Rows from block 4 of the image encoder of a small image captioner, named by matrix and row number. Rows with one number belong to one neuron. Each number is 128 + 24 x the weight over its row's rms, rounded and kept within 0 to 255. All counts start at 0. Numbers have three digits each.
Before each neuron's rows are labels from the 100 images, of 14976, where the neuron reaches its highest value: "lies over" is the class under the peak; "responds to" is what is common among them. Only what is clearly more common there than usual is listed. The data: scattered letters and digits in many colours. In brackets: how many of the 100.
# fc1: MLP up (encoder.blocks.4.mlp.fc1.weight, 960x160), inputs 54-107
# fc2: MLP down (encoder.blocks.4.mlp.fc2.weight, 160x960, transposed), outputs 54-107

lies over: 4 (30)
responds to: the character 4 (72); largest: 4 (60)
fc1.763:134182167151116138152111129114128144119124106106126132115138093123100115117129133140152140160105097149110110130133129157129120154078129117074105128151090124113083
fc2.763:102098126090123090135134171083133135143126101110113136119130111128144124091112155107111171108157103113123096117115107128149135143115124131167177133148103145112162

lies over: N (30)
responds to: the character N (71); largest: N (47); the character A (26)
fc1.185:156103144112128105133117139109151112112130092162112110117102195144178154151148108145131139122105132156119124132126127164119121117116117148096162134137134181122073
fc2.185:137169111137153167158136133095149140133117157159130129148113121121113098170124129123087171124093122128137116171170102101122144159170085130138107152114110093155133

lies over: 4 (32)
responds to: the character 4 (67); largest: 4 (63)
fc1.0:125132164105156127157103134144139123092144104165091161141081139099121120106125137141136151079094110124106121128144199175098111140114125132111134161114123126141099
fc2.0:105085138136117104104100127108132179128132100131139124089114071126107111112157130119126157069142181124148129122115071125136121089157122129154163117129113139133123

lies over: M (25)
responds to: the character M (72); largest: M (62); the character A (35)
fc1.729:110136119134117113191119135129117123127128144126107100109140157123087139133083113163115141085102156125194133113154147134123142132154092203127137075148122205127100
fc2.729:097151129124136104127125161127132119110125129142124150130142151098117112113126149146102114124135087126102119205130141091114136147125135070138115136183126172140137

lies over: M (28)
responds to: the character M (86)
fc1.425:157132184151159142149190118166133074106134170126141127162131148145145149132115159144082137133131123143126111107105123110122134120128120130133086166140231159121139
fc2.425:117140138108084102125160113117085125126180147137133103136116129117116081098129150132118150164133100131163122157122188103150092183143119088120129143149067102140129

lies over: M (41)
responds to: the character M (95); largest: M (92)
fc1.639:119092103112124092131152115151130100135135139135111137114105185144136148164125122115138141140121117149124121143115099111145102123050087171081113140169128160157128
fc2.639:089131148119145154135115118103134103148165137146113135164115098119119101107131165099088106135126106143116101121147171117112099132160117120130145136127143129116146

lies over: W (32)
responds to: the character W (79); largest: W (62)
fc1.429:153163114154143137124156104137138175147138154108132132095104102104133138120112177106129094139141122079149140160121108158099136111100070150179153127151106112107106
fc2.429:102112120135126162134137130138184114173125114114113133124160125131125157113118094129132112142092108080109141152163131151074160104112141148115125153120132118162111

lies over: 5 (26)
responds to: the character 5 (88); largest: 5 (71)
fc1.514:126139099113126130133104135191161157141122134115130131098120145128131154113074139129149144110137119181114092120154162144147147149087109175093149121106100126138098
fc2.514:134121135145147100076105163139115130135121096143106142131147116126121103133109132109105146095162169119127106108141155151148133134155143122116139152140109156100147